From a checkpoint of a small image classifier: 64-pixel images, widths [64, 96, 144].
Rows from block 4 of a small image classifier, named by matrix and row number. Rows with one number belong to one channel. Each number is 500 + 25 x the weight over its row's rms, rounded and kept within 0 to 999. All counts start at 0. Numbers have three digits each. After the name is the row's rms in percent of the matrix's.
After each channel's rows are labels from the 100 images, of 14848, where the channel reaches its highest value: "strongest on" is what is common among them. Only what is clearly more common there than usual is listed. The data: simulated telescope pictures of galaxies. In brackets: how many of the 100.
# convs1: grouped (3 groups) 3x3 conv (model.blocks.4.convs.1.weight, 96x32x3x3, each kernel summed), inputs within the group 0-31
# convs2: expand pointwise conv (model.blocks.4.convs.2.weight, 96x96x1x1, transposed), outputs 0-47

convs1.17 130:472525517464488510462546523475515474550506490462491490488498500505487493521459497528505470510551
convs2.17 091:511511545520451468503513502523538497501508498451492492483530488548482509429486522494470482491467514514495492484502491467494497543471500455528502
strongest on: tilted (80); many-armed spiral (67); small (52); winding: anticlockwise outward (51)

convs1.11 105:486550470486499470521568514486501487526518519504483496466461485521484495489503470548512485494523
convs2.11 108:454485497594505551463484498530515526523507526485494518497495485487470515527540516472510530486465516489462499503478503487486489478492535466499483
strongest on: winding: clockwise outward (87); tilted (71); many-armed spiral (54); barred spiral (29)

convs1.18 080:455517488506504511469503536466492494526491509468520507492440507544493458502455488533511499515479
convs2.18 096:540506527476522511518504491550491468514548512523491468504490522518535479514519499473519503457456530504507507483500517524475512485523468518510499
strongest on: tilted (85); winding: clockwise outward (59); two-armed spiral (34); barred spiral (32)

convs1.2 099:491474477532487508513497521499503553502482525489517489476516473455575461508488515501491470501480
convs2.2 100:546468512467525510484523510510483461509520485476520499470547493537531522504503520503512497462499489514486514503468508529564555490515483571498495
strongest on: winding: clockwise outward (90); tilted (57); many-armed spiral (54); two-armed spiral (28)

convs1.89 128:497473503518494495497518502481538505465503518511498513548539469511484452483503469535484438520480
convs2.89 093:488478512515454458476521514500478500514475480479584505528510517495531482528495457455502518547490480520463530504492487547499508494549543500516518
strongest on: tilted (78); winding: anticlockwise outward (65); many-armed spiral (62); bright star with spikes (55)

convs1.90 097:517494503484462447493535476466478501485486519526517544510482463506503532480479484467488476475461
convs2.90 086:467486466458519471532511523497461484554504516473475490504495485499494524502567530533533485491511467511467497473509496503486531520507490489506491
strongest on: many-armed spiral (62); winding: anticlockwise outward (51); tilted (48); winding: clockwise outward (40)

convs1.69 113:500485498508487471509561506505481516477496507495478576520520467484474509497501495480464455493475
convs2.69 104:488496506490518493504576493528508448537511515494515524530491448520476510513506436466517485518487532479417470502517480564522487518507506508562487
strongest on: many-armed spiral (79); small (69); tilted (67); winding: anticlockwise outward (51)

convs1.21 104:483500500507507509488488480481507463508511486521534492482458490514482502483500504528472574569516
convs2.21 111:492494496492440532497518502507503521499458475528475507526496493480451497518462501465493527545478543505463459502491517503480461487502523428552491
strongest on: winding: anticlockwise outward (100); many-armed spiral (46); barred spiral (28); kind: two-armed spiral (26)

convs1.50 112:503527488486530479506476495454473515484431502515458522463465496468484511502480513482486478492528
convs2.50 098:479495528479500507509504455493517488450479461487464469498506497505505519504454499493480489516516520472479521483476542456457502477518484497483507
strongest on: lensed arc (53)

convs1.63 098:512474475505504502463502525493467476493450535471474501509476479504521489469516457505457554502509
convs2.63 108:497500491532458510491487517487475525477455539506495534475482530469515458524470489499472449472457486519480456529497473486487502503482519518533502
strongest on: winding: clockwise outward (85); many-armed spiral (63); tilted (63)

convs1.80 100:473490467494515502514520488471505526498501475527482541577477501491511538464461500479476496487489
convs2.80 094:531504506511468478498476488510476512534484495481502519462490528486517503521523553501467500512468481511460549510456459555472470506481487545492531
strongest on: many-armed spiral (61); winding: anticlockwise outward (54); winding: clockwise outward (46); barred spiral (30)